From a checkpoint of a small image denoising autoencoder.
Model: 6.45M parameters, 48-pixel images, encoder activation star_relu, decoder activation gelu.
Training: muon at rate 0.0093, batches of 384.
Data: trained on rendered dice on a table, 145000 training examples, 21.2 epochs.
Rows from block 0 of the decoder of a small image denoising autoencoder, named by matrix and row number. Rows with one number belong to one channel. Each number is 500 + 50 x the weight over its row's rms, rounded and kept within 0 to 999. All counts start at 0. Numbers have three digits each.
After each channel's rows are labels from the 100 images, of 14848, where the channel reaches its highest value: "responds to" is what is common among them. Only what is clearly more common there than usual is listed. The data: rendered dice on a table. In brackets: how many of the 100.
# convs0: first 3x3 conv (decoder.mid.0.convs.0.weight, 128x128x3x3, each kernel summed), inputs 0-127
# convs1: second 3x3 conv (decoder.mid.0.convs.1.weight, 128x128x3x3, transposed, each kernel summed), outputs 0-127

convs0.16:526491428612593611445439491553552516514381534489457424494483557498527455513487507530528463492564494540503527425473510500489480444498520345551479467486471632504552497475517451505415571475535519530489546510605502470592463503517486595480496509541535535546452386509562479546477421529560443582521512559489408495561434583520499495458490562563535469458483497511547445530558568575544526508546
convs1.16:500562529516438476506501466494486508464491454539514513519465471482478550400511481498571651415407611554547548418505475491507458584486444509538432533445486470540447658537492452482518602522449434465581551452468466430458515486461534448505508496598539513495530485546570539488433558460472513447564542467525487503531509462499451440564473427517367562437494445478381438473471474475561500495500
responds to: dice: three (66); teal die (36)

convs0.113:480474496522415497614499498545595489531589513456503562520563537505500417578499407503535479543478492463463483508544628439512501489550551572502514483474521478586529487534556549546549434542473639535466617465519493459569525519461512586522458560530517534537547597516485557526632460422505490558566579441570487490492590509483530548592562528526506498471489525448472494484461432451573529468554
convs1.113:585528531543521505551463486410360509497579475590592452535492479505460566432420494557479545443564544529449442572536435525481547549468554474420473426486426497428512541577519469598477512543454528404484558490458521472466401463462546487449511461513454591465492471556525550530454455457459522479444517610559461540480549476374451431431518445565514484552518496530462493590498547487489501496509
responds to: dice: three (61); white die (43)

convs0.7:566445515515448442503503524478510550515468502535560529489525503475547437475517462479401405554514467496493507416397503464518487565346579561483493508477532473480554586498525604536489353577487466524509542464507535566523536536524529454492492467480565514532463552485491504498608422417555486570499586450550493497385476471481488550578476444530501421504408469494456527544491543477613606463488
convs1.7:432490513505442583474476496510413490466494458517440460435576563537479477504537512536369478499574527478553467477395576493444448456501517529513339515536530507503395388520535507486449572525457531451550608505483508580531492554513398604478499508543466556445496437549501448513408461537483565475515504518564527507455469458528583539468498572477580548470523545543525468438504514556453498613486
responds to: dice: three (62)

convs0.51:506534461570499461554397475526460471420565553433456548481480604461486484427547472486474524475455583442466443530480490544504417480450562519522492467560516467563518438495400549505491513465480488490487469434527473493502430478516578489570598321477521426506498470482475501560537521360533447544469528475520556468431505470558581517557552392430488527442534404528535447466478603502518470534504
convs1.51:516430595451442470492457577468487512474564473569555543513497560492551606481407494565488494489544489582463611529577474468502560450520582515492506521519520540538508466522518525533391506472515484507531593518481466508446478477590622468413432591501483561553475538529469636509519483510591475523476515468520476483421428496473551535487435478537556473558415513483418577561458475479477532541626
responds to: white die (82)

convs0.107:561567543553463647498498531534509500542487521511548525432483526483586471471509468498460519566550554468457525532501568437452451488580594498446504549467499397547464515518488517565549452634544473531489542509509621454509604499547530543598401570381526559568543554498511536571556542523537529580531494494541445565478523544486442484537526485522492462527540484541447602530508477413517548454565
convs1.107:555496475515512512444576470483476607501491465464638511592520407521457518550526546523496465426479540559486478523551470569490516607530520479482666496506470560459514549513503482466572520584501499432509532569538515466530477496517508299389466565495477496472493507504599551515507512478474506515463563552515477558523560536504497500497442446518440498481441470497383579439548493421557534494460
responds to: dice: three (62)

convs0.118:393460491480598530449491416450504565477556435470452492513535550453474472447572546516518509431519411498586558526494527548536540543468461516551543476550462572457524567487509515424496506525522619408475445442502579477444522422466521521520509571598450452445457523601588526443373499484430439429520507599555442514574515509545506468561532432551504524538509502526480575563486562570495468497489
convs1.118:454463465467489517458511470564480437453480427536459519541510450549530496464460509511463478508536498513447471403482424520567522492595523424492479428540460511594562517445441478521544450425542533544472424581521457433498535500395434550529444484490567496584555453433468531456588520495463400576534483541528449403470487451411486489529551434426506587507495523482558455446554540542632623472454
responds to: white die (36)

convs0.25:520526477471309505509515442569448522408432486557539454464477441553447491562467516502501508518498532646505471497504441525543486477473493496509510565417515496397433530443490464538431540512477433462533432557450500386465576455548364502520444557509521511521519537496517531507443481515492446446520442531549431551551570544583436440491477544473505501548516565545581549558506447450464528599510
convs1.25:524522506452540555531511424535525520522475504632521533563525451467545526491484456602585499493544530468533540497480500523498502537504529504525541530522470479543461524503379581546610432546653527511520510539604445504543531454569534552484625481503472506509502552511481488551459499522501536516587538562510523512553497527516488544446469503390465547544449496465505560519533277449538547513570
responds to: black die (55)

convs0.66:498559475518580521467478581480576502447471568542509556509466510555557489633479450581591549524488459530468571541523549544540510427538500519542574549448469522548507561497490466603420543456553393543519447491536492526513515473555557519502503482534543481603472493465503524532594538513551511593500484527446567452515444520459367479539501585551447453563523541486519527450591617559583559558516
convs1.66:516467468476446511557468400474417500472468515570500493539525506515467519531609466574415500405597534568566531533451480570414541526473463495442489422522571461498531431501388497571604487445468486498528548507518447554497551470504505419367490561529498577466512556557550531494484381575408561503480492521430549527425528425486484578490492449458469481494523451553522522464463393476463532519472
responds to: white die (73)

convs0.70:574448484529531665522520506632499503525505576551496579486513510576503469485513556498556541513566536455515511546516509458474514492478508460471506534499545609508509536527526473473509506552488443610552637599571462496496456505522461601505448480503568475531559594509501484527592504538528425605535590499534446576584525604408544499479513516593565537512536568540472524512497511495508477451541
convs1.70:503553463525442548525520517377377519561509499499579468509467480558499582479446555522482508509445472416553525539566507482484485506422404395571485511520387550363507461461545459524503512537390489496462441447482552518454459517437509421509619465418513598484494503506475532502460550474490499493497559506605581535563489457493470524472543437459521511455590531483528472551423440545446524550446
responds to: white die (38)

convs0.105:449490533518379411546582414430495600503507445496523507479467534493436518457475493389481396458534467489614507514405445469464599450468494552485512544502504462518501493481439508499469503525506505448500485482516423510435496378536494447517496375479416487496516482515449482570465507524488466556504508541512497481461586341516494548450431454430433465502424446492484620433531528438507496446470
convs1.105:546571571593451511501479521501464386474464508558522481521474509590489478444476435527455504479538552577499367505633444520582498542471431519431415503500489449475471495438466470479422627474471518487526510508424527568496443524460615486524525521437522493498440578527490466590496483452532463427557455491553443510504489512397558432538535429595526508423446517503472493573566485441557476513461
responds to: white die (72)

convs0.79:578530518544460516509536536559482484436618493513488517519534553547516462453547425539493490501547597434552456466547498432481440552418538479571536582517522506580489527529478539532561592493463584619542465515574551512413532474469478594475526411503438494510569584455590512554489495428459429596411558531526519479430555606443491476525546463434576537503550516505500469479501555521580510487550
convs1.79:414410492508516436514541442530495588498412407432534473498437507499532454506491537487492557467457469578591561532431468433420522520514499529512581406509516483469521493576518470450513500477493513535457468580456447468548444521533437465412446509516442571400594459489525546372600490515500523469515485462533558504454449494493368515439433491460504475414505455496593454521422513541463530407558
responds to: dice: three (62)

convs0.71:488489451425431450442505467467470577502495510548507446530549540505465508367566457497434476475501541528516487544536420551476458492514536486544424478506474539388415523470494433553485587527462547469444464415486590359473507441543521446519465618467517497421596469519522430441409415527419468472535480560468526542495591446495511499407517430498477452465457486488561434509453501591442483480515
convs1.71:458499425385458534551482527580531466461504553530434449614432508484566474462479446518501526489518506427512487417463523501514503484549520522450535509394494448594486451390427510530548424499550453545474467501532428469482473396617384567588593491484488402595523526493521590600487526550492459557525498490508478538478449483518479490477459549447432508535551497422474565496563429506532535531493
responds to: black die (90)

convs0.112:492474511547410528446570475466573510443513514488478444459465530526493508495499506553505484464519487466520567565522568491551425483505480571600506492550491509597522539460562473518624454580480631536396383576523452538487511470519515549532406408512522551468486464525512574536565488390606487546553510394484447507462489623469465570422483531473527483483467525495562530543529554512553503520583
convs1.112:469525530523567561508515517482430523508488523481487423556494491491447547450611443452502591494563581542564461493386454581519464589464497538567353551460519436526502464504470529540546546527572458512468542529500382565581591469495565570491516535469480500498456528534568477546407552535476529513499535475544547493549570464588554558513525497493505513471413483491497535542601433505530597432411
responds to: dice: three (63); blue die (45)

convs0.53:498539506344462480476580478530562438541511481583589538407464463497492529408534474515457453504510462512567523522486362501571466542513501585452488529417474436506418520460551395610483514501526424484582455443342560536476495442563488472469399471464482484468491438522486452496422493520435546506492510505421492582492441538478495457508458529476489527555449599524511570515505500484505529507487
convs1.53:393581491356486544542475475540516516535442539575581544535486455514528487515457452540537519459475444513614460512487541541417526529487468497551487483573521510538530467510494561521602491567550499513454532511632497559540529449489518496543616611472483466505527460536583525437466512523426475525615573535571567549534507540530553527494450436441417445505510472465435497558591487557491493404511
responds to: black die (46)

convs0.2:494546498535448542499494468493385553530514489546573476479477559570557574448455490519558484451499533531445462496494456454468454486573368558449461622494494459504373475507512538551546533426574470566441552527514499436496627489434543508575465451487481571535508502461499571473559402453483521569519478443540456551498583495539452473548492517532481454480511390505580612506580484419482473508554
convs1.2:460482456496516496455569441516660529522409405462526558557456500466507559569557475440469454531603484603535496488514444546540537469555522519467435496532481560456511505529491529501523470515548501523436521587553589466564473607526504567507478523517400422409475361503487454449449470594461535457575533526541413516490434547455539462475483514510549506467422451499532559446484574516519491460563
responds to: dice: three (71); green die (36)

convs0.60:515489547469505524501525543532495489450550573593537540523427463509523530399545490444430388555503501538485448530434472546532542469426510554549531502471554539554445566580530487493516461534508299543522511595566471505497572492463493484525452491402518514562449603505501466521465537507500486614449563548482543558601460515540518549485501467536516521512494501583427463510573625479523535416536
convs1.60:523471492543462453540550517349407508558496516488571383481551601550476463565513539569466424526566518497509545508525514539480498474362440482501508533501428560420532413448505441485488500435404591485448430484522470524525474501572472434449546470408501544432551482535467479546482448542477441452551573484583508539479481475538460478454543447532538455464586526557524562580469449512429462559469
responds to: dice: three (62)

convs0.57:508573564472517493512454543540548546581517496508526481578558563560437480542530523555485448633487482400429394515508541585550486515433555487401586450399552602511506540548420537472508484440473473480519472524380460529492503521586493539552522562408509543527550494458516500515613469486459534561493504498589542560428500502473481464535549455479533497514439471561568505533435521461604525497565
convs1.57:579530508468508596546478468425589466438402532524509469485567591477492535503438469574484515515578566604556465489407571478513479486413537494491382473580571518471512451545401581551554504459482524525519549474589516496518508425429476454509474553532487457502496513479570480436515419511488431539477549535481434460365522514555430537554543552493458536539487477523464456503607571530476566452470
responds to: dice: three (65)

convs0.0:462509470541454502481493489480532550479532451512450466575375445555455507505428479525489474515432546498522363489461384501514514484547513524433480437489566487397542509555514522399487467486500402535514489553540451558521509541459513519536508452422579509490554493522514475465504532520452519534376443461455482542516396423488701461519516439538469486471497427483560526352496448491489502474498
convs1.0:378420462450462521431494528527528471463483521480414500448535477497556417470538566467471525487491487513473517482513466490519498491524459472554608532548522550518503454488445453448466448460396442593493491414493451535539530464491521439476475477496497529504426611518533442425464511465528620495459467416571498466568557462428497574628443571476569524505461478542471411440394562515527370525469
responds to: dice: three (63); green die (34)

convs0.106:510522510431478421473492470361444449506513422529555529547591448493475531479438464435394505485487473499413416471508362534537518529427482521527573515560460408483532449445480487500503424489488415460525415485398509488521544439486475407493456464522509475453509569477450567531548475405454497483537400455540477434436540380450512477474521498495518506471498486527559463555484452395435492522429
convs1.106:433495548449518397426512433527572470540383520455516558468524337490424449510523425530521566525476538522487504462505385486430535598613528427553456434525558492553474546479466461455502547506599449510473464437487494558465456565527560589555408470518447482438477436543511481473473550482502485534494516567564503447571545549505459544570551496436486545490494498493449577503470556518579499525522
responds to: black die (35)

convs0.11:663517484525512525618492468416549563412520475546493544479462494494469518440535515464484548550541501486527361528460369489523533568495456544400502452455515467458494495563520478493505445517489379536538498547575526490451531537551460511539469487425567565535498555476452427531532467525475446553504588530594505532450491370484572526546437414533509471551551561515484491414464499518515467469450
convs1.11:387464524541407581467520492498503490469553569485412392477582598548476519502540533438477485544549480502539423502411572528490452392516494490553538479493479534481456399455512460497468414462435473529507489445469459562598541437505463490485491477544577516559458546505528502429478577427596597531413482487495476460438542490468559614578487582498511495577565472549500492535422505546464480520530
responds to: dice: three (60)

convs0.56:571556493535535581539521454483484456434482532480559542576549484499435479484468567492500534505528474517450404443478504523468549553423458413355511495527541524396533493519537487421570466515446388526535564589497394540511434534584378512466492349475566504546514421500540436492497540542552516561493544443505493516539509473492566518530491458559547505466490487539510552474436387467538444468476
convs1.56:468499454464506408504484415539468561536464515488496497561450455555462381483427455487535576529458464360564463531512371470505462482482534502492569437492461458515516566499443536530526490444478399532473479494468510406496511589517553505421542525451496497484513419465430501454577456537487358503517502483420453553498472451422470434416498410484541468513499515445537484550365440533458490457550
responds to: dice: three (64)

convs0.37:462502497430440460514529442539420455588550418415479486495460463462464539469492485549493498457431512598500514430471467473432510488479521461538513542535496502494388456412555478510557555451456483424525344614486415451440410480521472461411489378548456468407615491516546484485507420487485502533539441551544500458431569495556489468432464504466536483501502465532567472528500608515483485531482
convs1.37:531479523542537535443510434461435444425455569548429529618587564504564521447468513489531447552553522593576453498538537529494532576474488513492415432555492530473477432514455485512542460471588530567431507478436462599506476501531555488560537494482538448569462576484555557563514515523540512521488540405509468452428412523471458599514450455342534483522466482589508522530556530479547574436558
responds to: black die (86)

convs0.117:492486466510484518423535413485466501470426506485425437549517539425408467531459423514469414536558405509405464486418469506530513469412525424497482428485418402403561547421510468535498538543477687520483423405558487476541498424500501455443506522508487522463485521541532437502512437459545455476496530549531389425481534478502538495473460429484450527466511460518496474428509457489536407561461
convs1.117:538546455507505378434527555596492554521414480589525478508536403535455546532509565513487455445442564461476603592575516442505491542554487515503579582540465507399551527464549528442433469534564446584535416516589528488523541537501536550514595609541460450512560481513429437520481526483450429501521545479444473516594542492511542526478462443558501481518519556492413537553463424449543557509504
responds to: black die (37)

convs0.97:485519547615494545496445417550462439475478531491480494555459511488486489458483545478487401531539495550479479517484396498493488490429512455441494519574479503442422466549522528418449541516465331584499515551483371523451500470575451488547454359496472525546440538416496524526384534459555462600442564491508514487471469454486537538508560408524503535501588476547487541469428466507595479437493
convs1.97:547494413510494541505411526560448474418577594487406466536521500471515478545487412538508486496501488333466376470540485554499546397476574517438484477479552463597547533384485531557547409426479509540542544538492466511529551437488487494476569547456494458518528564545460486495468393569493361517422472456443420520491476455481497555443497475495489511505475489460555473508534584507536466476476
responds to: dice: three (66)

convs0.74:470510406506471466513523399434415530374525462455419383524556505460398517435472521512502401532462544527483506511468521525496522509569377465510465441502485501458558459539530446462479471471476517456453396458488526441485512508449482400420462513466443443442487503489540510461384513541410549420546448570479448499444558540482543505398430546445472515452532429462593458444513471517482441506494
convs1.74:492512451441497560468487494462467598503549498452422522591496535508506466551414574477534445493542458365531532489509446543641490405515478489512444491412508576499541487527552478486514443493559510530515539452556441451577580482529518528456488457487497486551479458431452460507539603522529494502437467411547512513444402465596553482431449572591475472600473585495522548563482543567420497439525
responds to: black die (51)

convs0.90:495492487377527436457467526502439519532392543531512440547554484438520567413538479446458426444444467590475475493511493478488509496485483436427501587605489547524481446533474472479500484486500505438478487451377498449446436472619557449490479509497504465697480526543543515546441500518497576392492613480533455445502515455421410489452517438548482456447487517507435551495509469515444513508487
convs1.90:435438441469577559526499503505577457433498546479433521451484513526460532559472575519578498448474527579513585418436486569504440436535500515466559525487531513536474513448451560521464390519481423478519423441483607540449463541582447535487432548517498643442516459473456460401491557497528509601444466517514525468519472496628450573516444509517459554549603504542483474511466556555415543515491
responds to: black die (49)

convs0.93:508524568561492536548503557500578443507500458510590514529495489534427537503464517455445427579518520513416431454497551486452502554501532515324520480466482465561557617467535586462461471539472451591472564570553463610554583507506479546563453601471557559508455501469506450544590519470541596576469512454470546527461459454549520535561540505543496497424499506536471542570502452424537441437531
convs1.93:503466460438507465538570498459436517533468483512584437582463525504531533566440449560490506512506479448487557568448531541480470472433501512480396471499454511517412586500540585472449529538440548453406539511475524419457486558549540559438624483409521547524548384482448531532471452603504438529550560513501516597484447477510520385417439454475508505512438554475498581452469408504510536577564
responds to: dice: three (62)

convs0.50:490509500490523532512514478465519493521503577484464550432457422524511497539436486468505532562478537550535600468543551536547514436588427576504501496397497548490513466497539429615529489518531516483499452562488576560506440468515434524464489550600538622618460538568451574556587483487545538508626474649497495512554509484546455504514483561402441469583437577554512499534517546458501562506550
convs1.50:530459431500435448513493484501462520478509419512554386434555489557493540466511473449555502443559446559493402487386486417492511469490523396536558449570513466466457569515477493484515495489483497476584588446495499406548430571546463494436496458451575525494525487566556491551534512566492507562493542613573421514481549419418541465599471449545438493503438536509488436430584569492499480493388
responds to: dice: three (61); white die (41); yellow die (36)

convs0.1:367510472505490479517481434440441421493500406472477469469513405491428499450462421502445414504516493581508543518515550449435477456470493456536570509589493451499505518447512533445401461551478438383457432453497433467535518500527409464440442525524461512411469496473541552490396520470455548556488346521540421410437501510504462443516537471534502521414488454439521537487480417459428465449491
convs1.1:495511503438436505513503433541461529518490573598436479558597416505460594554540404568512540424477538478542418478542511519507544572516427415454488479512487484475598486550481528512529427552501472544513507471502489537498483521406539541550659492584491472502531496564501419545479599501470508502541507549502558587569552575526590511488480461473459485574555545467387491471613444503523561498532
responds to: black die (56); green die (41)